config.yaml
color_jitter: 0.2
mask_ratio: 0.6
encoder_norm: "layernorm"
encoder_norm_position: "pre"
encoder_moe: "expert_choice"
shampoo_beta: 0.95
steps: 15400
epochs: 16.1
lr_schedule: "cosine"
weight_decay: 0.07
adamw_weight_decay_other_params: 0.01
Rows from block 15 of the encoder of a small masked image model, named by matrix and row number. Rows with one number within an expert belong to one neuron, the router's apart. Each number is 128 + 32 x the weight over its row's rms, rounded and kept within 0 to 255. All counts start at 0. Numbers have three digits each.
Before each expert's rows are labels from the 100 images, of 14976, where the router gives the expert most weight on average: "place" is the part of the image that holds the peak. Only what is clearly more common there than usual is listed. The data: made-up road signs on poles. In brackets: how many of the 100.
# router: router (encoder.blocks.15.mlp.router.weight, 4x192, trained with AdamW), inputs 128-191
# up: expert up (encoder.blocks.15.mlp.up, 4x384x192), inputs 128-191
# down: expert down (encoder.blocks.15.mlp.down, 4x192x384, transposed), outputs 128-191

# expert 0
place: centre (74)
router.0:085145116146087123132151074072097112078127136115144147000131125132215129119131117145100115116152182153104158139135122167129162140089133105128149106125102119140144094131135119096110140174156166
up.0:100136116129110101156148109056134095070150123092128171086101151065160097133067118177091132095164140121100149149155081200116209139070146112118137142134138115176194122130129144120076085222169117
down.0:165118153120105136092105130171115098195128120160137089153130126154141145085188129092150133171112138160162138171108176124171102136153117098114151092160098124079099104093154059136181179134092144
up.1:122167121121081103140133110066128112091108156077113163091087164077156067140105111198099123106168133127111153174100110204143190143093110090086123126130148155168179128145142129121095096232173126
down.1:150130140118118153141118137138122084145121123158144120145138105138171171107126138070126136157085147150143110142180145125117151076171145118142154115136117072087172129079121122141148158090093172
up.2:182107103147166185065093094102114158132120135115176146121148122090156050181083153191118101186147132163139148100129184094147078161126150105129137195174150078118057169117139107123123154105128165
down.2:119165160146109062162178154144152116123111138128078110094133128178136207080168118089135142081109125082104114173145088175092157093132126131121096107079100168133164144129141180161176138118148086
up.3:126076149134153148105074154068149087153145171082177121096128132068161162078097147165128118072135140101164152108156173148113114121134114135139116104147146169089069127059143095117098108147129168
down.3:122172113126084102164178094174136158040105107159103146139125126157095094169115099100125147154115160176125104167077089137134149087126132083103146185107075105154191133193093151152144131177121085
up.4:139088143165135071168127121128148113074085182121115193089115161119130087152099128200118122104122144135157144160101138167114205162060128128135136128152118133149141163161119076120107115235103132
down.4:134151098076155181110172113094118122191195093133132103144136111123150140114143129083123165128142131127065141130136130084159044138166114114073108130088143097088127104114119183090158115062179142
up.5:054192130142182148122154087130089125087120157133130126187133135148166116156092086140123134113155126128149121145171103171108122147172168134150175146109160109122132105022064079112130097125064155
down.5:150161101087142148123088183127132141152092164159111112165110136147122114182079104120142114148155166132121056140135076124139092131156098120073113123135162143133122124069128075152083134068110136
up.6:130159104140096122141131118081148075100087234072121184054128181130177057089071087166132134102158133119137159187098110202145146143104127087111150115104128072167181120137114122154110130225128130
down.6:107108129098130141146115182111102123146181032194136073179125084067087191154181198098095121157108130138085088144188121100076199109115136163113079138152137184105162126103142145070119122107170126
up.7:130125109098115115108114101139124200178121111128114144132109087140088141215109134122156148211153106156108145150152110097147159123147134128162094133067150160073135126221095118122105158130126143
down.7:125147103156134150113145115110089034074104109094131098130167161139122104042137094141172113046109118114138138090095135152082113169137133112134102107156161133164059170088144163122180098145090125
up.8:098167117126072134098145128138095111152104111127102110123125092149178136113068183154102130107113158180175173100135118110199149136090110139074101117097056134110142197120150164174121116132111154
down.8:157168125105128170187093126131134128088138154097121172080135163072148116090149082113170062163116115080111086166127172160083118125147129104176148110192141111146080066130126132089110122200139128
up.9:121096125135153107142147158094140140100242038115128204157130093100097069104142158150124126116126125140169088201142069134140121142126122171195125150050178125129117124090128181127145151127122110
down.9:130128139119101139095125109151115074132060215140142085126144164154141188191167130141159124085135103124096162063059173131101142122122127088067143100199052137118132141173131102158130090139143106
up.10:133118186084114126123119156046086121145145159196132126115131110141126171151127131132127157144158142113121054166126122144088121125096115126193152135116140105096108171127121117092154168073114163
down.10:183118135072124176135119161100163112123098030119164150087119141156127192127165107159130074148097154138049149154111134058100169138113132156131132111152132134147097108097159155111143119171153153
up.11:119152154051101086139130132064128055128085195095110117052106135108144118044184131148113097076181136144109133151107114164138104112122092104078147107136130139130192105096157171118126129215146128
down.11:088154103189139180131114121119109157118158076124163152181100127142169125169079135104094154190093123108115112151141146189089231126136190100142138148136146089128112139133093068141130124113112128
up.12:106113151125166101126126086117120137161083087130127100187126109168152117184139075103171115135068137070140087148113189150129106139107154128139185137104177133150153134116134112159160121056172113
down.12:105111106148122115087110147133128156114118140174111088133118096127118165165166158133176132156171109140141070102102091160157103112158148126111119153154190096140178174133165073153143106057145127
up.13:146092093102118174141147118106153185127096080131140128198109119159123111115116148117100096135123125101080117110190109093088101155091147137128156099085166122091148164158137153176126149147106098
down.13:100134103156130096083130108133091137145155154109147093096142146085141089135086115169199184120154109120139140091104128128179114160146164099147119135121120129180087117114120077129152123050147088
up.14:135087096102139136153128138141146158097093144190172100185150153102143177137084153093129083065094162149103158104172146085113106084153172169188116079188095169063095131142126100155150135070093154
down.14:131157140117135116113153106141131148106143135097125150056102114179098059138112135214121126160150118084140118157098125194105127164118106107112116192049133114189137138104154151104088115167117116
up.15:101101119139121127149118125121140122087142123113160183054102097087173166043065113161067131076167158136138167154140097209125209132113129103096152140146115115157117128122140117121086096225140114
down.15:135183114099103095111143123085114105137113151145102084187151192167106084155167127104139117171082112140108101185102169124142091103130134110156138087133176097085189102097128122120162149114140150
up.16:130135165121087112147127116059105093085065149164114125098117180114170097130099073122085119096164137118081150148131130200113174147098093100180149151091103102142179128127155142145122128235130145
down.16:120164119106153145115139113141129082134179097095129108093141106100094142101133211184138135167131128127148143173125120146159160133137175089051137078182180128150153081091137072120114122123148143
up.17:105174119154142132170161132119169129124130153055098146104117119079108151192047133212149137090135134160128139145110106167119143135056149123143142146230095149181170126073111091153099106087127130
down.17:158069135086140111106108175145116130129125119158167086168152184186119127074214132046099124181144130093105120148126153093149125132149117111134103117052161080078082126173173160094186104182098137
up.18:132153169157123143094126129141134180119118149077150129141131126126125159180156130051133143133138137154086121185096124109104037127175109150112133082194133089136129138109124055124155109142112123
down.18:161053106044161105147129112102136078156101035156124118141111130097131069099133096164146080111071143072119110086180146132149219113133118102115128171103105157141094136159156179115065101152123100
up.19:124147115147170149120141071166150143169159133114110214110140071142143137081107161102116129129134118137141150123180151148136109136120177160179111101112145102163128072132163135211076137060151132
down.19:123095177135124110124128134086145077143170080136186110143097161135125096100149117122114141134127137095108219089122127137139124098096108074095139173167089145119103135215113170142102112144112129
up.20:111142216098116149153125115082131132112141104110092103107143129104162134121066115133138101058161123118133173215117118208133172105091124096115139114113078160163164095115135097155117119197140132
down.20:138160083138093105115153147125135070120120159115186146112077141111152115089148095157090123194132152164110080099153130084096143142144156131137101154140172073106149115105147151093116102166127160
up.21:134118155144153073132148134124133134125096167109071136081128125188134122056074108071076131083124133155088122134136099152152122087107123150106127109096143125150081126078103071119125124138117084
down.21:100139113133119182142085146143137115160166068142175142144126144048100144171167101155164130155120143102103124094102159075110123167137122096155119087178123116161174119206146179076068168108171099
up.22:092142096121142151140156148165151146144174105146160131084136098148144144131075140115146159116115126111152117144075183092168150136133130100108171109111110126139091120175106136122118125151112112
down.22:199106144109149091126083111103119130100073145130143122177099156098125098112119105146141130128106097144120155079145121121105084110155100145129125133149139146123227137112161143136169118123140114

# expert 3
place: top centre (32)
router.3:169131117140179135116118186193132168156118123150155092251123123151070142150153135117119130158139110146159064094141132072148113118168122162136123123129132128108091157130117131149177113101119083
up.0:086135085100156097106130168165148187205078126122073185202139089110133069161098116173165100082106145170121109142121116103145127133078115154132113137147126138162094134193097168089097122119150138
down.0:140099133122093081075160142107149191130100164150111095209108121142159171170180116154139144153141133147169118105100086048098139128164104164129113127171169094129090116105184125149117072085116134
up.1:153145062153070094110114076107141109070156141149093134119091133123082104111108128153142179122156127136130168112147102148128132097082111119155173150141111167100183167113108143161141100119133100
down.1:142111198131128138186140137143155115118105127163107120167162137121146131150155110080147099153113125137132062129064113138059121115146146121117127100142185127138114117135146098138104147131098131
up.2:109195155153141080173121097128200086168156127150070119102135128133145110120137074097088094132115138183139091124079139083113128147167157216125150109132159150156131155115103104180100152098117096
down.2:147078084123124117130087144110124175074119077079137170123155109132134135115062118153163156130164124095127149127130145171153104124118126098187084142090158127103100120163130206088134129147128100
up.3:089110089113157177146100196118131081150145122142178085143135115087103119129181103082131108135118136171107089100108102139115098153189153143127060142189177093200102099133144146126143157149093154
down.3:133165130130120118111096110146087099143156139104147130117141154146110119121105104189133125156143155136165207105132152144124137116089080046082129086081072137140126116172130159156131100181162122
up.4:172127069113086094099152141156118155091077094165147097083158065172188142150067137144113130114145137122170119122112077124111104072094123154124107124094152145104066110084132150116148099140163184
down.4:100122159120147073167078147161096115149100109167165079143129150128123093167139129099132154163135134124145134113126122131134125139084129140146170138157180115132093169058145095158146148069056168
up.5:101131150118126127121124112057123071099107121143113065125102166108130053087086114151102128147132132103123145185100139242136195138119111089127168176097123117199202115129143096128102112172160117
down.5:124124163105122132091127131154138150136186120139129125132140114133131208149152138075154153123102136118133086100160153081129117147125125182140128142188144112070137145087148101118145153126112137
up.6:148113087151138132114072202085121132120111109150104134206111109138125150201162099123114161069118116121134181113149155114127144144132094091146114148084097095142160134107154171128153184129112121
down.6:121126149150126135103134119128153129109205151132169080081142110128135068063167101149074143129178136184123083126122080172068105098135097135065137088147120143105136134178096091185106158115150068
up.7:080135075142181164138105140134138140162102144166103135168138084151108119174074071208187100104116136181131134105157106117104108135118105173157107158047109119138112155165093128144126128155123166
down.7:146147118139137147107127153127113190159126181172135108164126104098105168152180153172159106138127110097168087090145113046106102144205134174159108129120180115094132098127176084135128141052163149
up.8:149144100139054152106147091126122121117108140104123133053134150125095139157119122223175157116182113129136119159134117139175125123099107120122172081201142173146146124139186106119148144171139101
down.8:131132221102109115104179111125078123140121110138085153145113165074134134049187107083103098142146124129073129166133131137114148119183127106106117141114139127113108110077107152132125087075162132
up.9:165153135085177077116099097053056079098114163137190093070096163173146078048096099161115174101114145128100126118183143102100074136147149112092093151133134161142100130089184111177110100160152115
down.9:112106142143108152089143109162175158184155091133116108215129108106130202180175158106138154121116139128148162093105086085140181132141066158155160118126167147091127145161119138146155175071110143
up.10:154161157105076156122154160102189151142099114142158100164118119163142146123128117138103112063183145151101154147094094120135117109163089165115096094122101085151151170117134136180154151136154119
down.10:100131091116148158138141122190084156164085162178164114127137070150108147108216135114128144141149130200148143106162148100114126117093167144147116122130098219098063097145164157145212109080120111
up.11:105182125186116108106098104129069120156155107117132096074132132109090103083143093145130093099083097135147179136123127167146092171153106132156162163109109083145171159177128135182106149062109116
down.11:097130150085104166149152143106145129126179116122167128167154125116146121156080075153099184129162108148122091143140126150124149108125143127140109111115138170102096097087113134143118113158095137
up.12:082135129078102113156129097078136148125099144123112200146089087152106078150098120138163147130048166099144149107140084114063120171085127127155136135020079159133138142179081142127121197127149155
down.12:122103108110142106088102150189108196145133134162143155138121121162140171138191136111157110208178153150164117073097094050112080090180118178088130126073134130143093132112150120117157167073124123
up.13:157124091193165100110170181184078075121152107142107082100118148112119093073163154159167117133159095191140117126100106218154109131131137166105151117127089131157193149170165128162130082142127050
down.13:105143151077118157135138104100133166148125110118161125140123068141145173156110111105078182151162133122146146138173173074115127096144120091161121107110125148101096077067105095153145137107096135
up.14:124081198144197086169092078150153188127136085114069112181093159150158107096070044089118129113108071092108185084140139175153165179164111128173098110148138150091122153154138118119139087105186114
down.14:086118028151131155140097149107114118123162143174198108097178107155116188162150176118126178113115123158171090139116082124126118127074110168128123165102140112135169123106128143137137190144088138
up.15:117115082102106089120132109112162117074149187136140167132166122150129160101142216156130138160065142137160096066135117114101141066151091121150118151095123149168172136124138147167096147075086154
down.15:142146080106107091103158114127067181204164067145133091152106132119121130151173136080115114127091126122160157097089100048086102108112097173119154105125130159078090107143171139131143158071140164
up.16:149093115116139154131077132177146147095122161090079131113158074124088167128115062118136122126156086148155106050140124163207126155196090120161128165160167133173110192128171139119125171090148116
down.16:126213145150142173126141145103093131188182112172195134133124145124107142119157095161095179118099158141151171155139142076089132130085112159116124049051111104106141057155146158151104100160138158
up.17:142067172113136096160165132233109161155155108075109142121126115153132110140093114091143113100096113131147126132171148170104159115176218172201112141148126115120162113130163167102187126114164131
down.17:109218036166120143140129122066106142074161140148099119104120150079137134138106124141181148119141121133150107169105125148149063107120066084113125138085145133087121109146126134146080119137133117
up.18:154138147140147118138137127128106174112083112067114125183118184114117093130087164177137114120136065078131143236161109160119153124106080093155115117165116135106127146140123107141157073124105113
down.18:133110157115133114170183125183152082147135107144144174108157130136116102100150147065163129164153150065117077088119147071122105136168175151128150170135135104211096152062133106097144134115124090
up.19:079098138058114085134116082105128104122147108138140181151105094141134079141061106103084099068109124085120186090102179156136128159119133157107157163083173137093133172112175118164151143126128115
down.19:129131082203152136135081172128189132149160159178124060154166108112135205204147121131136204135139131165141098160133053106104111101119104116171096136132117080134135159146084107091114160138099129
up.20:136126124115113078164106174154173179156136148099089121098147111086097147160114114095186096163178133118128064123122099160156102143072105110115079068165177119204145132082186078095152147193157142
down.20:158148182101139158121131093147076093126119052128147175103086184140119079064190130141076127129119137113131175149160171088114122137152160118107140129122061154091062084120088194109162112089119125
up.21:146128119089170099072131152122120071127120107121131137129134125116171153169121140051168132081158121131071131120126142106093107114169174134111123063108177100095086153139151113141095122190103118
down.21:108099137158122136162069132160177133164121165136144112128082112131111120113152153210082099203140144120152155123131128137176156153128110080134121127126050113192132095151111132134117144091129094
up.22:151156111170143132101110085096156116043129097096185080103157169134099103115087136131060158122123095090137141131143119195121170140119099126080163169167153111111201120101090095126136139110111093
down.22:159101161044123117145117111157119112172153120140105117158142116120128187085154081084157117121093142114100093159103099113107124125142132111192142110133163139176065117128167129106113133154138142

# expert 1
place: top centre (58)
router.1:170118130138157145103119195185138147158110126131135101255157142111070144109131151114154142134081091147142067123134146097105122088184114123119105147148151142095105134110120112149167082095126185
up.0:176104095181171122180138116119069144153111148097164113092144115073172186101136124183043154139161124116168171116189079095153152119130104106073135112167071144113093180148087160118136198006109141
down.0:142189131103106100077163156103153143110119089126111103166128144187121145098149117114158132144104121147114080110128143112124111142133137185169109151134195165151129120157146103174123061173139124
up.1:130133173094092176143132138126149179157080096119083114147129098158193173118147110128032124111115151112101166131200136083136121134140067089101106120107144093088083135145103076133120151080096179
down.1:118091062150132074114163110111097071149134138133150123129130133144110098153094179144197136114152140161151067109049119146131109143085184199144147142155094145158135151084125156146210115235152102
up.2:211064173173143155118134097129154158156164155147128134091146090161120188117127082128068179130118094119157110138152087080132139162152075086136114125153095117159080167158104174099122111130144087
down.2:098170056094103126101165149134138169104112142136106147172112178174143116146131109131143132101137139160130114124093104111142133129125115199118115157106190165068156107125199120199103164116096129
up.3:128120044115105135174120122138061153120113144149126146129109149198172140099128188111132098129179148103159133080110160118116123086094076086084094139136154125079145125111101129130106129088055151
down.3:151140168118127159082188129120203115160153119075108115131119061058114104169155143156108163086143122160090149151122078186120112146203167157153150086109093131161143154098123151105139117189122135
up.4:137157120102175151149162156093113099171107149121065069140121125155129126107152126164120123233141112132105134120143084154096139146138120027090140152133169138167185113084094120127147090113091147
down.4:122095144140138104083136128169153108172139134164189125130113117128122171211155127114142175109145133136140097119131141106181126120127113212186112108150104134044164139139168109142148132161149109
up.5:162125058169102127102111105125133116088149129209139109090087141127095132134138161126104104128087128096134130081049129124193157126112115153155081104091121150210126133125109173080147139183062117
down.5:122083192081129153141143101152140181137121121128135117192119150173115136134161120113167103173146139241158151119167111125110077140152147139073112099150151089051100141114145137151136100107119133
up.6:145098098089169091119128093089213039159166120146134115128164144140126098121094130108114157138156105122144166093145092118158131120111112135097145094157134176128115092186163163123125132198102137
down.6:149173142153122128110117155125131154126119135107132147104131169137115142113169130166092070106103091099127085130140163094132193120140158103169120168155174086158149157098157106165120154139135142
up.7:162147189123106157102084158070139169111127106105136146154140087128093116102156141182147119146088100092170111244188128145123159136104139119133139139127124099135190098158169135150151117081141118
down.7:122154108095130150158150118186127050127148110129174156061110123091144122079101082080115081108133142114083140117071167105124109125136145107106114137100118134122088113116091092098129106098146098
up.8:146140120140114159136122094118128147073085168100109089120137111104088122061206143154133100153000100121179151105165116113153126129159155133135126212096149117152184106122094098152081132091157148
down.8:133118131102101152081163125164110086132144154119195176138125163133135135102012117139170113061117111137073148156151124122162169149101134132188125096089065131107098111155193182104165111163119121
up.9:100145152114176135091056107139063160088160155073163092047071178134109096133052112122153172108062086128138175128146140137143100185130159164122127163119104082155095168128103165146084066115132122
down.9:135152114111104156192147133138155114141136121155102104226151054168132141177147098117121186157128119139160147110138057173150109118093115076106134082144157140113125159086165111155146160161071129
up.10:128084153107092128162166114121064074117111131118118141099095138139179092125101169136155129073143150114080155113124097194106178132115142069113130115112151141134167143085164121129128111213139193
down.10:123150117140116115061128131100182141145129158162114059152115133103128149163185143095082145208138121170160149178134143127121138127122111149171136147146107079100166074111140079135116141136131128
up.11:080147085159138115095111110061056099076085181106117149083089193084100075106115165140106119169085114140134185150111136218117170152108135119137151207134104126171136133123111112159135092118151171
down.11:143117206079102134177129122181146129170166074178135057211154065106141169098147105096167167163130134145117132107186118105151103096117125117159133070134151124118142150079133123132166139125114131
up.12:095107156137095131010111159123211132104145117110169103139135129153137093068155139164106144167075114075075163217104120126133161172148179146140166080143169151120094131176144145125140084110163147
down.12:177160113170121140150120117127105142145137149158101133097124105074153190128069082118118146107075127151162086099154144117116115123076103122110111176110118115088183108100073121139079137114126127
up.13:174131135122201139136092112115154124173115091180106086113115100130126162107097149126102117105145168066130171063153146150179167122112096119117052180121159124149166165117096156103133101086108146
down.13:141124087099079160122136139135177114148186171123125153150128132151123172140167113109144141183103129174143074119096100043121101141139113159152177128123105076086117101121187123154146119169140139
up.14:139162092181097163188138119095071143120161156061106112053116162121162121059132121169040098189141163142150069149141142162118135110085131101110126161194125151133158106082065158108131169138103167
down.14:155132176072138112069168114120158116144078085147108139157111114118119128089137143081183123031074106137103169139130137120109154137133157147125120096088125136091147131193175110144144084133115136
up.15:124130125116128113081140092115106080154113138126080095126132167142128089143126151118142134113125171106109195153103124182118133113178140172099189120076122057161126175088096075125085060176174133
down.15:103139126155135136146101125094146144128171136147159132124117100105136212163091104151118132189195103141114083108113095126155133119103118135144106125198127165059166109154195151145125198122100097
up.16:156190105170093125127103154102074118110147121108165113097092090112170086113146129162067104155139152134116130173134183172124138110108118112118143164184148169146171110065136149125104113128150129
down.16:141137164113123148071182114122126102130149124146075092139118131098111202076098139068164148062109140150133125102135102116138153126163154109138119100093136124087168123206123100178134144161135133
up.17:144088105140128114173146170129165121142149159097140167136135161171158101133107108130135089127083100108128148075096132109161120190120094140133154099091136116144092098138063181183156182100094161
down.17:171111157122122116164174121187123103154116144135116139192099114107129215109202136050131098165141143169153124126087097066170124122134151159128143155123131098113094110106126147132095113064112128
up.18:146154147110144138172086174121115111083091137122107083143138063123130085143161112160109123153111129133140100167155112135125105150120158106138132192069154100142117143095088034157101148085101121
down.18:110109130110129083164118127171086100137129084123185168105137182074117152085077100091137168114124128089104128104102152114153150110130160123112143128149116108111153129169192154125091103151162124
up.19:110180167138178138107125195154143104098143078114147135133153125120145118120127161134157177141070154165116061165123085109101092076085111177107109110171079142155140105132218141132133131133130152
down.19:148093160120128129111162103130075102148101113086140104114086108134099137094202122124109043120125136094146196096144183098118111122127130101141126156116136148152084113125000155118128118087111140
up.20:140132091124128141114112120162167132101086169112079102133166099124086123095175156146152140120000086142118142133142069135119115144171140128132094175114188084161158120129116181165156097099122175
down.20:147118165144108167093129116165105104123166157082176134140139132115141119114080085121149131076084107117127160162154173126122174128093114148168132107073026158153085082109164166143173142148119149
up.21:151150104184109084088103111121083139085135142145093123157151149145111133128165171136163139184085139121169128145128122232119137107175131183108128191133079089141127136085098113124102082085163146
down.21:112125195090120177159116120161124113109157135117191122121097080105128196095134097114081091156152133140097175101147160077139061109118113065117115077129119175114107106144140118115138125087106120
up.22:140132143171124076148115144038111159120109182112151069089133111184115124149104133129120161139075128117196121125146081189106097125107123029108132087110123179155137084076132110111139146117123106
down.22:163105157063128155092188119191154098121159149141063140170147091102130131090185107064077140112158112143104124163119120053153112111180125162136162112126123117084121142140147136194127117116128142

# expert 2
place: bottom centre (41)
router.2:173107150128194133139073168160141129189112121155144103242135127126046144149126125121146121123105132107160062115102126095129100147173118136143135126113150139118116134149120114152158128119104122
up.0:142195080138116126167146094100106083136087192130097140064144115141151084120110102188143098131137136109129163100095116171157164174116110080085142097107102114110173096096186113135120130187118106
down.0:108098196131122160083160145133143148123149058129142090195131132108109151109175145078137137132164128148089137188136137142129136100179146127108099084191160138126121174129120152093182127131126134
up.1:087129095129109136117117118062129083076118145146133117081088195131137095089107100138043103128133140151114139148112131167118145150147138096107170236104148126193158112107146145132119172170108074
down.1:116151169119131133105097111180123144178158164141098115170149075070136136138136164129189164143112123118152125112128167108191174139123144139160104082149171106055145111144123082147129080191125165
up.2:111163079136132142154135210145134176204096149177146120113134084151091104083117129150165117096200119123111099109076095112171119151098137119115093154170120141201117118161102151173151115159231089
down.2:114104172139101121096114113123141083088113092078082103150151113165126104185155175129111121143081171128177166144178195148133124130146120150128132128108117140120107119109120129059224182075135157
up.3:086109098168124096077113129100138172086142057095139133169127146151085149121063126071036209108104117152124128179130191110128104111126093109153133088129120138094084132172151122103134159149168115
down.3:155123139112123158168147130164148149126135194150089129078133086093145100159133121157196064150090117101122131119119105108128125169125151135141140207078148126208143100060060127135136107173105153
up.4:197146096132120113130114170137146144158102108138095130087127098070059194167193152159166070137084150086177099131130127157161148108107109101173061110095148138131208104052097083116137111113072112
down.4:130164201123113202140209109173108085144093139116127167112123154168111092063134137075134164096148130187071155160151140126121087117153115133104153104151101120104047085185145184106198131126167125
up.5:134121084126094166133097112128145145050139152124094069148099128104141105089135153142108121133095087090154087105130099153113139169122128112190124102177156115118060135129127149146149070114060095
down.5:196116131137153117141129101167113150188124086110165129111136140124145124159132099098168187096116137183122177169157125123117146082126166083113112110088113107137178119124156133180106148142126163
up.6:079136108090152126151161125108166128109177135132166136130120118142075094119174107138116120120153110068157129089180101083092101158164094113152106101133232154158147154162161189097132118094150066
down.6:110131097101134149051102132105131183097148072171171147139101159130114169109185120068133151129165153167157112099084126109176104117110107200116086196161111122047109128102144175145154159108148130
up.7:166150193142090125134093136111115140105140137118104098139141101054105141141155093068116102157125121165124125169157082126151151129142105173193180172162096126160158116147089099137136084077190128
down.7:112124116130140122137134124123109099162115117142176160124126152124144143085069141150157142102128113093129119086108175122103107152081138142074123115113166153078118156128171176128074153153089100
up.8:143125112162110100082110128102095077106153116133108123037133153064134081106094127156095109152165115164078170187098124219131187113143124131106153145169110086146204082124111152104129114219149089
down.8:108172201120104150138143101088139178125151148142137117204120109157141182103183127087140115154108138119159092116149153113133124127135131095081122119118164153114102150105151102157116114139119150
up.9:195060141126078145017110139154140142106147108172153081114138102116152145066126078147120161101173093096098087142123143157153073105165115123173136101167111104126089121155150186123169115149165104
down.9:125151105143116106184144101108086129124114180105100161142105111164137123186144183139122098119106141144172125126139116126131195107131125103072115146044148179205140120099112095140086091128129135
up.10:054146115130136137122116110023102123123094181088139160088113126135116120117069111114062113156110141112101157147150181137119152173175119136083195164154179092150129094117145121154098156070172099
down.10:141142129083121103119116132176165077172208091187120089162158138079128122084111112125189149093120137134140101128076126129175147175080127112175124106153110125096140186144093116102151102224109121
up.11:127137079170174084164159132119112122127124118102109113095139147067110141145157053088139098139124210100131091105070160185091085066178093104092115158140139157183152154132131100116099114134055166
down.11:157177191077092211055174095071129128125113178147118143168132098148119156077132173128115123138143099101094163164160104116200164145139129148186157116105125182099148083145120183136092119129145067
up.12:107132162139096094084160095111091101123164123108109091086096141105161062056081118166132115116154109143071160156109150206171166186137133102109137094114117131170210144141150139138122116251176118
down.12:116140150113130154139111123077131163135144119152132113166140110150144178157177124066114138169117136104169088144173132124115153105111117125108125137161155116111129107067129101123138134112094147
up.13:092125078069105120169145173151185087113079155111118184113181149108110134135093157104171118117153133099167112054158119106126080122137128156102112097139129113126061115117125155126095118064119122
down.13:118094087136123129102124142087163176129144124154132124170114139111113185107140137038155153153163138143185126079134100090148078134140137195106125121124166137050101119127170106146138135033097140
up.14:162089096184153127119113154154160162131139141142144161107186087130090159117158121071171117165114129122164087133139145152091092095155155195161133110167114117147129131108100098114099097107157084
down.14:171173135115111096115129106105103138074142185116122111139108143064132138080123135150054134102117169106127125108132131062202154098136104084100124146071130143138122125165137184130078136092112120
up.15:118134159082164096189107113096125162158102156074102104076119072096161066143120077158106069112127159098112132127150111166144170188155153113122161164163168082137168094087104092152119105163145141
down.15:130157096137115150088129141148098052133173104184173121173167193133069164053108141086175168138136123149098106162117146164170122137107126119111125108169100130086144139161217156089122151141139134
up.16:136159121121057133092148116118183163115080164121149095091087114121104199107126147113147115131081128139172089111147098155120143158094108135153109146136154123180104158136124110120134151161105163
down.16:145077191110106165150143087146083144164129124120119156175128111163113081122166130111134154156142158177132135150134108095118070058141084095080146084128084117067136084151160191167117148054138131
up.17:138111120092111111106130158096074136128149156112096114118170161163150142118127086193152114137119146066160131114142176198141150173134114084140148106035137159099188121089143196091142168117107126
down.17:136181124127115176068196126142154129140160101149171111137131147107128109118171121080099166114113159190101115145168088128166121131165084096123131129216129066103111133128145067136067128214105138
up.18:155158111146078048117167125117066126107136143110126163131140187089135128170106168132059145103155164139167156131086121134096165079076081060087164144133102130156193094146138133155132149103114111
down.18:104097179122113182127149115105161106109103132140108068128142103109140164079177111101179087178159092116080076123127149114183125152213172151179134135177155124105104158100110085109124125149132129
up.19:106187113135131097092064175134104102109147195065115175092119134126116099120203102160156153079073127139183152170114128140136168141126104140146046044104201187159140156108147149141106142085121126
down.19:104101117134128157101177122151140188148157069126119102234102145139140172115167157091107138109140159125143147155146167076136053146117106149116167175157094110084090143116129157156118102077101141
up.20:185152088207115093040154141113092137081118166130140202092132125142136162149119105099056130141127160098081125150104161090160153162169102135136137123175115140165106181115150127104123145089107114
down.20:140144138109118160151105104120124168157157137132115082182127106083097132033177117118145107136129142153142132104135130094152086123123128152156153122115140138107140110184118180160097129148142114
up.21:069136087125122156124101169140171159159115151124158147119129103169146141167079149111080103114132153167116126099127124121104087168163125143133097144017142132128092147154106166111139098027116119
down.21:134132142105116149145132118108114135172114197158136108130111148156094151100180180075113112155135160132099062084116090097133077140158192143143108167107127116103100131087133095115162095037143111
up.22:136185102072127134141091142189127098130037140125115158075122082109113142139088067150109080123124192091159107099115177101170091165173131153179125123065131133118077153106090160102154146152091144
down.22:125093097148112139094159143118134203141141085193132118246142148130106127130160208092154159136117126150100153148130124111149088147090104129106107121186114149067078118163165124155114132061115089